From a checkpoint of a small CTC audio transcriber: log mel input, layers 8.
Rows from block 2 of a small CTC audio transcriber, named by matrix and row number. Rows with one number belong to one neuron. Each number is 200 + 20 x the weight over its row's rms, rounded and kept within 0 to 999. All counts start at 0.
After each neuron's rows are labels from the 100 clips, of 14848, where the neuron reaches its highest value: "loudest" is the band of the loudest frequency at the time of the peak. Only what is clearly more common there than usual is listed. The data: Morse code for random letters and digits, with fading, noise and interfering tones.
# fc1: MLP up (model.blocks.2.mlp.fc1.weight, 768x192), inputs 0-191
# fc2: MLP down (model.blocks.2.mlp.fc2.weight, 192x768, transposed), outputs 0-191

fc1.327,183,200,248,218,214,229,194,183,212,207,230,173,203,189,181,199,201,218,219,202,218,199,204,182,212,170,191,197,205,181,222,184,206,209,192,225,205,244,221,218,182,196,195,198,202,201,186,231,205,175,191,218,200,196,198,215,181,206,198,171,201,187,208,199,186,185,189,199,213,240,204,174,201,203,193,205,205,217,194,209,191,189,190,223,209,223,200,202,97,184,197,176,187,167,197,188,227,195,204,185,178,201,185,225,176,170,207,197,259,241,213,208,198,186,211,230,212,194,220,200,199,191,223,158,198,190,221,198,185,184,188,195,193,202,216,187,196,216,192,201,203,190,217,249,223,214,147,199,231,223,206,189,177,191,222,212,194,258,191,199,164,215,164,196,226,193,183,186,181,246,196,196,201,224,164,184,211,183,179,202,232,207,223,236,201,206,204,203,209,192,199,188
fc2.327,219,205,196,222,206,237,197,194,201,213,194,206,263,245,167,187,236,240,199,206,186,234,207,206,193,204,255,202,178,201,199,221,185,198,192,199,201,201,195,219,202,199,198,201,184,186,184,162,161,198,244,231,204,198,201,220,202,121,178,206,158,204,201,199,237,206,209,201,232,225,213,199,186,199,205,198,203,210,195,198,197,208,142,176,197,206,201,198,203,219,201,222,221,181,214,171,199,204,202,235,186,203,163,226,194,159,208,194,217,220,193,201,219,195,210,192,202,246,190,230,202,213,196,176,189,200,163,251,196,206,203,200,188,222,203,205,206,227,157,201,194,198,200,206,205,197,186,167,197,202,202,200,211,213,207,205,201,172,230,195,221,189,182,196,194,195,191,206,237,201,200,206,186,199,137,194,177,194,204,165,199,164,204,203,200,216,210,182,202,207,198,195
loudest: 250 to 500 Hz

fc1.15,190,192,198,194,181,209,167,238,213,187,229,211,222,184,208,216,194,165,200,195,181,168,187,182,203,196,227,201,196,181,198,184,193,231,191,223,171,208,208,180,207,212,203,190,200,207,202,186,183,183,121,191,214,191,208,180,181,221,232,214,212,245,222,201,256,211,207,191,148,206,200,189,185,215,211,200,168,189,196,200,200,187,201,170,167,217,188,188,191,171,187,194,204,218,201,220,189,220,171,199,169,192,232,208,175,213,205,185,200,273,248,208,210,200,185,200,218,204,199,170,187,201,199,233,204,184,218,190,192,206,188,182,197,189,210,198,224,231,201,198,212,201,219,209,199,191,196,185,183,187,191,188,200,209,225,218,202,216,201,216,225,196,228,183,206,193,190,186,212,236,192,203,227,265,193,146,194,215,170,189,190,202,216,200,184,175,159,216,216,216,193,182
fc2.15,201,252,204,170,206,189,195,198,200,201,208,201,203,196,205,218,210,197,235,203,207,176,207,191,200,200,224,200,198,195,200,141,211,201,206,182,205,200,199,209,201,206,200,202,276,194,219,190,201,198,204,186,215,204,199,198,201,225,273,175,234,209,207,200,142,222,194,206,215,224,224,199,198,200,199,200,194,172,203,210,202,206,196,161,198,198,200,208,210,216,200,201,195,209,197,223,200,191,201,169,211,201,233,200,199,222,194,201,208,203,185,212,193,212,167,198,202,214,191,188,200,112,223,217,212,200,218,192,206,264,202,207,192,201,178,207,201,206,203,200,200,193,199,199,193,205,208,237,196,205,217,208,268,196,238,219,203,236,229,196,217,194,207,203,206,199,205,215,146,209,199,197,207,194,149,189,197,213,193,215,183,271,186,188,202,194,212,195,200,192,191,200
loudest: 500 to 1000 Hz

fc1.202,199,185,186,190,187,189,199,204,204,209,215,207,200,206,226,167,198,202,217,187,184,214,211,174,219,204,185,205,197,181,211,221,214,205,195,195,233,210,198,162,219,149,193,195,190,219,195,244,187,203,118,205,228,202,235,177,201,188,248,239,185,201,217,209,215,228,184,193,193,190,213,175,230,222,204,206,197,213,168,189,207,207,201,217,240,186,205,201,199,216,188,160,204,211,143,212,188,209,194,155,179,183,204,196,187,196,219,177,224,215,221,208,193,180,203,207,203,198,219,173,199,234,211,202,182,183,215,204,227,201,202,189,214,199,214,215,204,245,213,203,194,201,205,183,190,206,225,213,205,210,185,182,169,197,189,191,197,194,177,209,167,223,202,208,203,189,210,218,135,215,186,204,222,204,220,218,209,188,204,208,191,116,202,195,198,201,196,201,194,184,198,146
fc2.202,195,176,208,224,240,195,199,226,204,201,208,196,205,197,201,188,195,214,214,200,197,199,218,211,225,202,178,195,192,203,192,195,190,221,201,206,209,193,173,187,199,226,184,209,170,182,203,203,214,199,233,206,228,188,148,189,201,245,290,205,204,207,195,197,224,198,204,206,186,199,193,200,188,197,208,238,238,211,204,241,184,175,208,280,209,219,201,205,191,196,185,184,192,174,188,247,184,187,194,194,191,202,201,215,205,203,189,200,204,219,213,184,197,199,202,198,197,213,202,200,188,208,197,215,176,200,205,216,180,150,208,193,223,186,196,211,213,222,192,204,197,209,201,191,276,188,190,214,214,186,209,189,255,216,255,187,201,181,239,182,194,198,206,193,187,204,177,178,214,217,204,187,224,199,218,222,233,215,193,238,236,201,218,222,199,165,192,223,218,205,206,205
loudest: 4000 to 8000 Hz

fc1.710,221,181,260,172,163,175,191,222,210,187,204,195,231,170,263,207,151,199,202,205,226,198,197,210,216,195,191,189,213,171,194,198,187,206,188,266,185,233,204,204,179,204,176,198,176,226,190,225,217,174,167,216,219,188,193,210,210,199,200,202,229,215,228,227,150,188,196,203,201,183,207,208,196,218,189,203,188,199,200,213,186,166,178,185,205,214,190,189,193,196,223,221,192,192,202,242,219,207,185,197,172,192,202,215,212,192,211,186,203,219,229,195,174,197,193,219,221,196,208,201,181,252,188,178,211,174,190,210,165,208,189,200,207,195,211,189,243,213,209,189,202,221,181,228,180,233,194,187,214,199,203,172,198,244,179,215,192,190,200,208,206,216,172,206,198,210,185,209,212,205,148,218,200,256,200,189,170,201,196,212,214,189,197,181,186,157,187,216,231,209,187,197
fc2.710,200,195,209,180,239,171,205,199,201,180,205,189,212,256,232,191,195,197,221,214,189,202,209,202,208,198,227,199,165,218,199,191,209,224,184,182,198,201,186,177,201,202,201,188,197,266,220,215,191,203,224,182,181,208,208,203,209,168,156,207,218,189,189,196,186,204,219,184,162,209,209,202,203,197,202,178,192,172,194,222,208,180,171,201,192,205,208,198,218,241,202,200,168,211,191,219,199,207,200,212,169,205,199,212,183,166,203,176,212,182,220,192,227,212,192,211,200,208,202,246,196,192,215,166,199,200,193,198,248,198,212,172,242,221,212,176,198,155,196,200,197,204,203,211,196,209,200,231,200,169,179,200,169,222,171,204,196,211,257,184,217,199,200,206,205,200,197,220,209,215,195,197,176,152,249,197,188,180,189,177,199,187,126,191,201,209,195,157,195,189,186,253
loudest: 4000 to 8000 Hz

fc1.694,200,193,178,204,218,201,209,218,188,207,197,197,189,217,181,203,224,192,190,185,196,202,198,204,201,185,184,199,199,188,205,207,225,221,198,141,241,189,186,171,183,172,240,205,220,207,187,278,190,184,188,204,239,200,243,196,207,210,181,204,220,204,198,194,248,206,207,192,166,186,246,225,140,205,188,205,210,207,189,184,199,201,191,208,210,187,202,202,171,214,187,193,205,180,179,186,195,227,203,165,156,189,189,232,179,242,203,175,194,249,173,199,205,181,221,190,210,199,195,178,198,207,181,184,200,198,188,195,203,212,190,196,188,198,199,134,197,211,198,187,203,226,218,194,197,223,187,219,192,221,184,192,169,202,203,203,186,221,219,195,226,198,212,240,204,198,154,218,167,253,200,175,197,227,197,229,205,210,183,227,188,185,209,189,194,207,216,223,193,184,202,188
fc2.694,204,230,230,225,222,217,199,197,200,219,198,188,216,212,222,158,190,214,198,201,208,203,204,188,211,203,147,200,204,195,200,193,212,195,195,168,201,200,200,194,201,200,200,199,222,192,183,184,192,200,179,209,205,199,199,201,200,101,241,198,251,164,200,200,145,207,231,199,207,219,156,196,204,200,202,201,201,201,201,214,199,212,182,188,198,201,201,198,205,170,200,177,200,198,200,225,198,206,200,198,201,200,205,213,202,210,203,199,195,226,200,199,219,264,198,206,201,200,224,217,199,196,216,201,190,200,207,191,202,154,209,203,214,233,226,206,200,189,201,200,200,200,199,200,202,350,214,199,191,199,193,204,199,201,208,205,204,203,188,194,219,204,209,193,201,192,215,185,194,189,201,202,206,201,193,168,200,223,208,193,216,221,201,201,200,201,219,171,200,206,198,191
loudest: 4000 to 8000 Hz

fc1.50,238,185,172,201,226,212,230,215,201,201,200,200,221,200,206,168,215,203,189,184,216,173,185,188,216,213,230,201,222,173,204,212,204,199,187,226,271,205,200,202,214,168,169,215,205,169,175,172,207,201,203,206,208,220,238,217,166,187,183,242,197,199,218,205,210,210,213,196,206,198,189,194,194,199,201,210,204,205,197,207,224,188,176,165,182,225,215,205,206,154,200,188,203,177,189,224,184,226,215,191,166,214,209,202,194,174,203,167,197,198,212,235,196,186,205,207,205,205,243,206,192,247,199,230,206,200,207,221,198,211,209,197,197,204,210,221,205,192,197,230,192,206,211,162,194,186,188,265,220,228,211,200,187,245,214,200,196,122,189,205,170,188,200,215,228,189,205,243,198,223,208,244,180,172,200,192,188,198,218,198,183,160,218,196,212,212,190,186,207,203,203,187
fc2.50,193,194,200,210,186,199,200,199,201,213,199,199,192,98,181,199,192,216,199,200,184,217,201,206,215,200,123,199,220,199,200,222,201,201,193,207,215,200,201,188,200,201,201,205,240,190,206,198,200,202,179,239,205,202,201,188,199,219,199,129,117,201,200,200,175,201,172,196,194,194,229,206,192,199,204,209,206,179,195,205,201,145,201,207,199,199,200,158,214,211,195,211,193,185,175,249,201,198,200,198,191,196,198,199,201,198,197,200,212,203,201,198,201,213,195,194,200,183,204,207,200,175,199,219,195,200,189,201,152,183,200,199,210,200,207,200,209,197,169,200,194,210,200,200,210,241,202,126,162,192,163,202,194,224,202,186,197,182,210,200,204,200,191,194,202,199,197,215,148,199,201,200,204,153,176,160,223,204,201,195,198,224,202,201,200,252,185,194,199,211,195,192
loudest: 500 to 1000 Hz

fc1.559,209,201,176,197,161,214,219,215,202,192,187,204,182,202,203,188,214,203,200,186,193,189,195,227,209,221,189,202,208,178,195,209,207,207,203,200,228,185,198,189,193,166,174,190,182,208,187,218,206,223,188,207,217,195,220,198,185,218,329,206,188,202,205,208,216,214,181,157,231,196,204,177,209,202,185,201,215,211,189,208,200,201,191,199,218,185,197,202,179,253,196,211,205,220,181,245,192,188,200,162,189,203,197,179,186,194,193,189,227,196,173,151,166,202,209,205,214,197,212,190,201,237,218,197,198,187,224,221,190,215,211,187,210,201,205,212,200,232,220,219,207,180,227,201,188,174,204,220,200,232,188,190,168,220,164,203,215,192,184,202,190,176,227,209,212,200,180,195,133,224,200,214,210,206,231,201,193,211,210,199,204,126,189,215,204,205,201,210,201,181,200,203
fc2.559,211,193,192,239,250,181,202,199,200,186,196,195,204,195,234,205,196,209,214,200,178,193,202,230,206,200,281,202,196,200,200,167,200,201,202,219,167,200,200,252,200,200,200,201,202,216,193,133,221,201,218,183,203,195,198,203,200,234,277,241,196,191,203,200,193,194,213,202,202,188,211,201,203,201,200,205,200,180,204,222,201,202,192,218,199,210,199,244,202,199,199,176,173,213,226,218,201,200,200,184,191,203,186,215,203,202,206,200,210,207,210,177,196,245,199,238,200,214,205,230,200,182,211,228,192,200,194,198,219,198,210,202,194,192,210,201,200,277,205,200,199,198,199,201,205,203,215,192,219,196,203,197,315,207,191,189,204,165,238,202,196,195,194,197,196,203,220,193,159,189,199,198,206,204,214,201,205,224,200,187,208,223,192,200,200,185,201,218,200,209,207,182
loudest: 4000 to 8000 Hz

fc1.243,189,174,192,198,166,202,156,194,200,176,217,197,205,176,198,188,205,219,185,160,183,168,197,205,211,193,190,191,190,176,203,230,199,222,190,204,224,215,194,222,202,200,233,225,200,122,184,219,206,222,214,183,197,199,223,208,209,177,205,234,186,202,209,190,225,214,199,196,218,215,209,197,152,208,199,190,190,179,181,197,200,196,185,159,199,211,184,216,207,206,190,192,200,194,203,182,201,225,190,198,181,189,190,184,206,190,192,149,216,207,201,196,202,164,212,199,214,201,241,251,190,195,185,210,218,196,219,207,209,250,200,168,270,207,220,202,209,236,207,213,184,210,208,204,206,226,176,175,233,257,204,180,200,204,203,232,192,190,207,212,187,181,198,183,200,183,176,234,235,179,170,233,208,188,202,212,178,206,207,203,227,203,215,180,171,198,183,226,203,177,165,203
fc2.243,196,214,177,198,187,187,195,214,199,191,226,209,203,192,227,207,200,166,187,199,192,198,194,180,208,211,159,199,196,203,202,185,209,211,220,202,200,201,198,224,201,199,200,196,220,181,188,190,196,200,187,205,196,199,202,162,202,247,175,218,200,216,213,198,164,194,188,200,191,191,237,189,171,201,176,193,196,183,192,226,195,200,169,229,196,209,197,175,184,185,199,214,201,221,193,223,197,174,201,165,201,207,193,209,190,224,196,216,212,197,197,201,199,202,221,215,202,164,206,164,201,176,199,210,238,200,209,182,162,203,200,215,211,192,172,195,192,196,226,196,199,201,200,197,217,193,240,246,161,182,208,210,199,190,218,139,204,215,188,205,202,200,186,220,204,202,170,183,159,213,177,189,250,183,135,201,199,190,200,257,213,219,257,208,202,236,125,248,202,183,236,197
loudest: 250 to 500 Hz

fc1.492,194,196,180,202,192,219,196,226,217,184,204,213,222,201,177,214,220,206,219,200,234,164,182,222,226,173,216,202,170,187,205,160,198,227,191,209,186,209,171,203,197,181,200,203,195,207,163,204,214,188,196,219,225,208,237,191,206,215,199,195,232,218,220,214,179,208,190,195,157,177,202,214,187,215,203,220,195,206,183,204,195,186,185,211,217,191,209,188,178,190,201,213,200,202,194,206,210,251,198,200,158,186,190,247,175,213,201,221,229,188,212,216,197,193,228,193,267,200,200,225,213,239,124,157,212,192,209,227,165,192,213,193,167,199,207,199,211,210,213,211,213,213,212,221,213,221,224,248,204,197,193,184,207,242,187,194,194,220,215,201,209,200,237,211,224,199,198,178,190,211,198,177,186,237,200,159,177,218,194,212,158,172,175,211,198,215,182,188,225,221,208,212
fc2.492,204,200,240,146,245,180,197,203,200,224,203,199,210,212,122,178,195,196,204,199,145,177,215,190,265,200,177,201,197,199,200,130,198,198,192,211,201,200,198,251,200,200,200,199,219,177,187,202,207,199,206,220,191,201,201,179,200,206,149,196,224,195,206,198,255,189,203,185,177,181,239,189,195,200,198,192,203,195,209,187,197,214,181,227,214,200,199,224,192,214,199,242,224,189,208,243,199,198,200,184,167,200,171,212,198,223,187,213,191,191,216,204,232,193,222,198,202,189,208,198,200,216,153,218,202,200,171,182,197,208,194,203,194,203,196,196,200,206,206,200,200,199,200,197,200,170,198,270,207,185,199,195,167,209,180,212,203,197,188,184,197,188,192,203,199,198,208,203,156,201,198,202,235,202,262,203,224,187,199,190,213,203,209,188,200,205,188,218,200,174,203,209
loudest: 500 to 1000 Hz

fc1.227,155,209,181,188,195,177,172,198,200,193,238,216,216,209,242,211,190,221,184,176,182,192,218,177,222,205,186,205,199,187,209,226,197,203,210,207,210,201,219,228,174,196,211,205,214,224,210,190,190,201,189,199,195,206,197,182,196,205,210,137,164,202,181,206,200,209,213,186,189,227,211,214,246,213,212,208,213,219,196,237,200,202,187,191,208,186,202,197,201,228,203,198,145,195,190,176,202,161,198,170,201,180,172,203,180,169,197,197,222,190,212,214,204,198,218,212,199,221,212,202,212,191,211,207,179,196,187,231,222,223,204,184,236,193,204,169,232,224,186,171,219,186,202,212,191,154,170,210,191,207,199,192,202,177,165,202,173,233,208,200,226,215,193,202,198,199,202,144,140,221,205,164,216,217,193,239,216,230,205,218,200,242,213,238,204,180,198,203,182,184,231,151
fc2.227,194,221,191,209,151,253,195,188,203,227,168,204,199,222,209,178,186,193,196,211,187,206,186,191,197,200,280,193,219,207,197,189,176,199,199,194,193,200,191,170,200,208,209,191,156,196,232,207,176,210,208,188,195,215,229,240,200,160,194,197,138,178,214,198,200,221,178,193,179,209,205,244,199,209,187,192,206,194,203,174,231,192,201,180,199,199,180,174,203,229,198,193,193,197,221,191,217,190,199,173,203,216,198,199,205,187,226,196,199,201,176,200,217,203,211,212,205,246,170,205,248,173,197,194,226,204,169,214,235,196,196,198,182,203,198,205,235,226,192,199,184,171,196,205,167,178,186,145,221,184,193,203,198,202,192,178,204,204,214,241,204,200,205,198,204,209,185,225,218,204,169,265,199,195,186,228,190,223,206,203,192,198,250,211,203,210,227,207,203,188,167,201
loudest: 500 to 1000 Hz

fc1.654,153,196,220,197,242,196,178,201,212,187,227,200,241,202,177,181,190,203,218,198,260,170,201,174,209,175,226,202,210,215,212,220,217,214,183,206,224,198,203,185,185,214,200,184,203,169,186,244,190,194,197,187,209,182,203,189,206,246,209,167,201,205,197,200,236,189,161,198,199,227,236,209,192,236,223,197,189,236,207,222,222,189,169,208,241,191,195,181,169,166,199,213,197,172,180,181,208,214,197,177,196,212,168,228,225,169,217,188,247,192,247,193,209,191,203,187,236,200,205,195,200,213,219,195,202,196,194,224,228,194,173,186,195,200,209,189,184,211,201,186,208,222,200,206,205,212,187,240,201,207,202,200,177,210,224,185,208,228,216,209,132,215,192,210,200,200,177,174,155,237,188,186,242,192,186,196,184,189,196,186,200,218,199,210,194,197,198,188,200,173,206,182
fc2.654,188,202,183,226,169,241,185,185,200,210,201,202,224,202,222,193,213,187,154,211,232,207,195,191,162,195,202,199,205,201,200,222,204,219,206,224,200,201,200,183,203,214,201,202,179,201,170,169,187,198,236,205,207,201,202,202,200,159,216,210,178,211,203,200,192,209,164,232,208,193,209,208,216,203,198,200,199,177,196,184,206,221,222,166,201,206,198,197,207,197,202,191,196,207,208,167,204,191,202,239,207,212,206,202,206,161,206,159,201,202,167,228,189,219,202,185,200,227,191,196,206,194,208,201,234,200,205,208,192,192,197,201,181,201,222,220,200,200,185,201,201,200,200,207,204,150,202,74,244,197,203,201,217,196,207,194,191,180,201,220,212,209,193,212,200,202,197,222,298,205,198,213,205,197,185,198,197,206,188,204,200,151,254,190,196,211,201,217,203,213,203,191
loudest: 250 to 500 Hz

fc1.680,199,164,181,195,245,199,188,216,197,180,210,208,189,170,224,175,235,188,196,198,189,125,193,172,210,201,205,204,205,193,211,238,209,202,184,214,203,192,181,194,202,190,193,185,214,169,208,165,208,249,199,198,196,195,246,167,192,215,192,242,201,217,207,209,244,205,216,202,197,220,193,200,212,205,189,194,215,201,163,188,198,220,185,212,221,202,211,181,183,172,229,204,196,175,211,205,197,191,176,203,159,194,176,213,193,177,213,171,215,213,189,253,221,178,196,222,206,201,207,243,198,226,202,230,200,191,184,205,208,223,202,187,195,200,208,216,198,174,208,203,206,231,208,187,187,171,199,207,206,262,193,184,204,219,178,192,231,178,195,207,157,205,184,206,235,192,201,230,231,185,197,203,204,201,230,179,161,205,199,213,205,175,204,152,191,199,160,231,191,217,191,208
fc2.680,200,79,186,176,199,174,194,198,199,192,208,194,187,194,202,220,186,224,192,199,213,205,198,159,201,200,157,201,216,197,200,171,199,196,200,205,210,200,200,220,200,200,199,201,233,204,204,183,202,201,167,208,218,202,208,194,200,215,189,194,260,190,208,200,170,192,207,193,225,209,212,200,193,200,201,210,197,210,205,208,203,166,206,217,208,199,200,213,200,167,197,235,194,232,195,229,199,198,200,203,187,196,202,197,196,211,197,200,192,207,203,201,201,204,201,211,201,196,203,156,200,134,197,233,200,200,192,177,181,241,200,203,185,207,192,202,200,187,203,200,200,202,201,212,201,228,218,205,204,193,201,199,196,208,176,183,192,181,128,201,201,196,197,199,200,201,209,238,161,202,200,198,180,168,199,182,219,196,202,190,111,236,204,201,200,256,174,181,199,193,200,212
loudest: 500 to 1000 Hz

fc1.296,168,222,215,195,230,189,190,189,207,201,195,206,193,223,186,182,206,183,196,195,225,194,205,253,212,178,200,204,212,204,210,229,209,203,173,211,209,198,194,187,198,178,242,182,192,197,189,210,205,179,215,186,212,193,200,191,215,222,151,225,167,203,193,192,227,197,201,197,188,206,233,196,153,220,209,217,199,202,193,206,208,222,201,230,200,220,210,200,171,223,244,154,154,143,175,210,222,238,216,154,217,192,176,224,205,184,202,179,206,238,223,198,218,149,214,221,215,207,191,195,188,227,234,177,202,191,201,192,213,190,201,176,174,199,214,213,180,205,189,200,197,233,197,214,203,197,215,193,189,235,209,196,182,182,249,203,173,198,236,203,189,227,203,243,217,189,169,228,216,256,186,200,178,188,202,209,168,204,183,231,204,198,206,184,187,198,194,199,198,202,198,178
fc2.296,179,211,201,204,149,214,200,189,201,194,195,199,213,154,243,174,212,187,222,204,213,186,231,223,195,198,108,200,186,194,200,221,199,196,202,199,232,200,204,170,200,199,200,197,229,205,161,155,189,199,160,218,232,197,211,182,199,210,220,131,190,189,198,199,153,197,200,188,216,239,173,196,198,200,195,208,186,175,194,196,199,267,195,187,198,198,199,183,180,180,198,213,193,198,210,200,198,203,200,210,207,199,231,201,200,219,204,201,202,202,216,200,218,238,190,200,200,203,226,203,198,214,198,184,204,200,205,196,204,164,200,197,207,209,216,199,200,212,230,200,204,204,203,198,196,257,211,198,193,213,187,200,176,203,205,196,204,233,233,197,189,201,209,163,201,198,215,211,227,203,198,201,180,164,170,177,182,192,199,213,201,244,202,199,200,170,226,198,199,269,197,184
loudest: 4000 to 8000 Hz

fc1.66,181,235,194,209,187,202,189,203,203,188,237,196,192,200,213,219,185,232,205,172,191,207,158,162,216,185,202,199,215,188,213,175,205,216,176,262,202,211,185,259,201,195,272,197,233,170,178,223,185,185,208,185,217,179,196,192,200,179,211,198,231,208,196,212,192,210,189,200,191,211,297,176,220,192,204,185,186,196,196,193,186,182,206,221,190,177,189,199,180,186,230,170,210,183,199,193,205,161,210,169,225,180,187,207,195,200,207,198,219,209,204,176,197,195,180,218,215,205,202,241,185,191,247,183,204,185,194,199,217,198,193,174,216,196,211,191,195,189,211,197,182,211,193,196,212,203,167,187,214,214,209,195,204,169,187,200,198,188,205,200,211,201,202,221,197,173,170,213,204,199,139,207,175,207,183,228,233,240,173,207,201,183,210,196,168,210,197,191,207,216,202,210
fc2.66,199,184,249,202,198,200,211,187,204,185,199,199,195,191,159,234,202,202,203,185,212,193,181,196,196,202,222,201,199,197,200,198,189,196,178,185,204,200,204,185,202,200,204,201,195,223,221,175,200,200,171,188,218,197,193,214,197,217,234,145,189,189,196,201,251,208,186,196,236,215,187,205,205,201,205,205,200,151,196,188,203,232,201,155,199,202,200,200,200,268,204,254,166,177,231,183,200,202,199,217,214,195,225,194,195,192,200,198,203,203,195,206,207,185,175,207,199,201,211,243,200,200,215,218,195,200,196,193,205,325,205,199,200,203,223,189,193,259,200,200,198,200,201,199,205,205,194,190,205,195,174,205,263,199,184,197,208,227,219,209,207,199,201,186,202,200,211,185,181,198,203,202,218,214,190,185,183,209,203,215,227,212,187,213,200,189,187,189,200,251,200,163
loudest: 250 to 500 Hz

fc1.25,180,212,195,195,176,198,196,193,214,227,234,214,248,180,187,194,210,227,204,176,194,199,199,224,212,180,214,201,205,204,213,174,190,228,189,214,199,198,211,287,201,228,250,213,231,198,199,214,215,201,213,182,213,187,199,194,188,196,198,188,232,214,201,208,150,198,193,195,196,229,246,184,196,214,213,196,200,196,193,213,210,213,222,229,172,196,205,187,196,180,206,172,182,170,210,218,212,214,194,208,208,188,182,211,203,194,194,199,266,195,236,198,201,163,183,192,213,203,205,226,199,179,221,194,192,204,219,195,189,203,225,187,240,201,220,188,187,191,210,212,217,209,209,198,196,217,210,192,200,269,202,195,174,233,197,208,197,193,217,210,191,204,212,185,204,203,187,196,204,168,197,228,150,201,166,136,168,222,192,226,196,154,205,211,182,208,198,188,206,201,198,225
fc2.25,200,330,223,208,239,198,197,202,200,199,201,203,213,181,183,140,201,216,204,204,159,189,193,215,207,201,186,199,203,200,200,197,206,200,220,202,196,200,201,277,200,202,200,201,211,173,209,198,209,197,244,213,198,201,199,193,199,202,137,244,235,205,205,200,182,203,203,206,199,225,214,200,208,200,201,201,204,204,201,229,198,221,157,158,200,198,200,217,200,232,199,221,202,211,202,191,200,202,200,243,187,200,220,204,196,172,206,199,207,205,190,195,216,195,207,188,203,203,206,188,200,201,200,174,198,200,207,200,204,129,196,201,214,198,213,204,200,201,201,200,200,198,199,194,199,198,207,174,233,205,202,220,214,194,222,205,204,224,201,198,198,200,209,198,200,201,199,197,227,215,199,201,141,161,201,210,201,200,201,196,222,186,204,200,200,169,205,200,200,137,206,203
loudest: 250 to 500 Hz

fc1.154,173,171,243,201,251,210,195,211,213,200,246,198,215,181,224,225,197,223,212,174,210,182,194,225,233,220,202,209,145,194,220,166,208,239,207,208,240,197,183,190,220,200,209,175,191,190,183,194,228,221,207,211,210,199,205,224,187,202,205,181,198,223,189,219,186,204,174,202,200,232,225,205,243,205,196,201,209,211,183,223,210,197,225,211,186,183,204,189,135,199,182,218,169,149,202,226,211,210,217,201,169,192,199,149,212,215,208,256,202,209,215,196,190,184,199,184,211,214,252,186,201,197,163,168,216,192,211,205,195,192,209,177,218,201,225,214,209,197,189,221,173,202,185,210,202,198,205,223,192,180,211,166,195,207,174,181,202,201,184,206,223,202,205,203,236,178,217,167,171,208,165,217,193,205,184,188,219,200,189,244,202,184,213,230,183,217,194,192,213,201,200,202
fc2.154,201,163,162,195,200,220,199,196,200,228,191,198,204,185,182,148,185,180,201,197,204,218,171,201,216,200,185,199,154,198,200,200,178,197,218,153,183,201,205,174,203,202,200,199,193,193,164,200,180,201,192,208,230,192,213,155,206,177,188,211,207,208,199,200,246,200,202,198,146,135,184,202,190,199,200,215,204,194,188,200,198,204,232,239,163,204,199,205,188,199,192,174,203,186,197,151,202,179,201,174,201,202,202,201,230,192,204,176,202,181,212,197,197,229,198,201,200,151,192,239,201,202,238,225,155,200,242,201,201,189,204,208,199,197,164,199,208,201,201,200,207,210,199,209,199,181,196,134,218,189,190,200,191,200,183,185,204,164,240,217,197,207,189,204,200,204,206,168,254,201,201,202,218,210,210,191,189,130,191,246,211,191,203,187,200,206,198,206,200,208,202,193
loudest: 500 to 1000 Hz

fc1.737,175,179,201,230,183,184,213,250,218,190,230,199,216,205,165,213,210,190,223,169,167,194,143,159,201,200,243,205,200,201,205,209,240,216,194,230,218,204,191,205,186,202,230,196,215,196,199,182,193,223,201,181,197,191,218,187,202,239,206,182,241,242,188,222,243,204,198,197,188,221,199,188,205,205,187,175,191,199,207,200,199,214,194,177,204,223,192,209,194,182,205,180,211,158,222,169,214,215,204,166,217,187,176,185,193,207,210,179,202,203,197,172,209,160,195,198,222,204,211,224,195,215,226,212,212,199,214,199,192,206,218,208,187,202,199,176,190,198,212,200,193,194,172,169,210,181,178,219,193,178,207,196,134,243,211,215,236,184,184,216,205,146,194,179,195,191,201,179,212,219,199,226,205,244,196,171,184,197,198,259,192,215,199,188,181,167,199,209,186,185,202,228
fc2.737,195,201,199,234,203,224,189,213,200,200,226,187,224,198,186,228,179,188,173,195,234,202,202,202,200,200,203,198,193,205,191,198,172,201,192,221,198,199,181,198,200,201,208,198,198,205,201,200,199,201,141,203,213,206,177,193,196,195,200,217,212,213,180,197,138,179,196,220,174,169,199,197,203,198,199,197,226,190,200,208,197,182,220,248,198,228,189,207,183,118,182,171,149,196,129,215,204,197,201,162,167,199,190,234,200,208,206,193,189,198,201,194,197,219,207,215,185,181,211,200,195,170,229,221,194,200,198,199,185,213,215,217,206,208,124,201,199,201,195,189,197,196,195,196,240,219,200,215,172,200,185,199,204,222,210,217,208,176,185,188,215,200,194,175,164,194,205,205,230,116,177,187,201,189,199,190,241,198,194,173,210,182,206,200,200,184,192,204,209,201,188,171
loudest: 4000 to 8000 Hz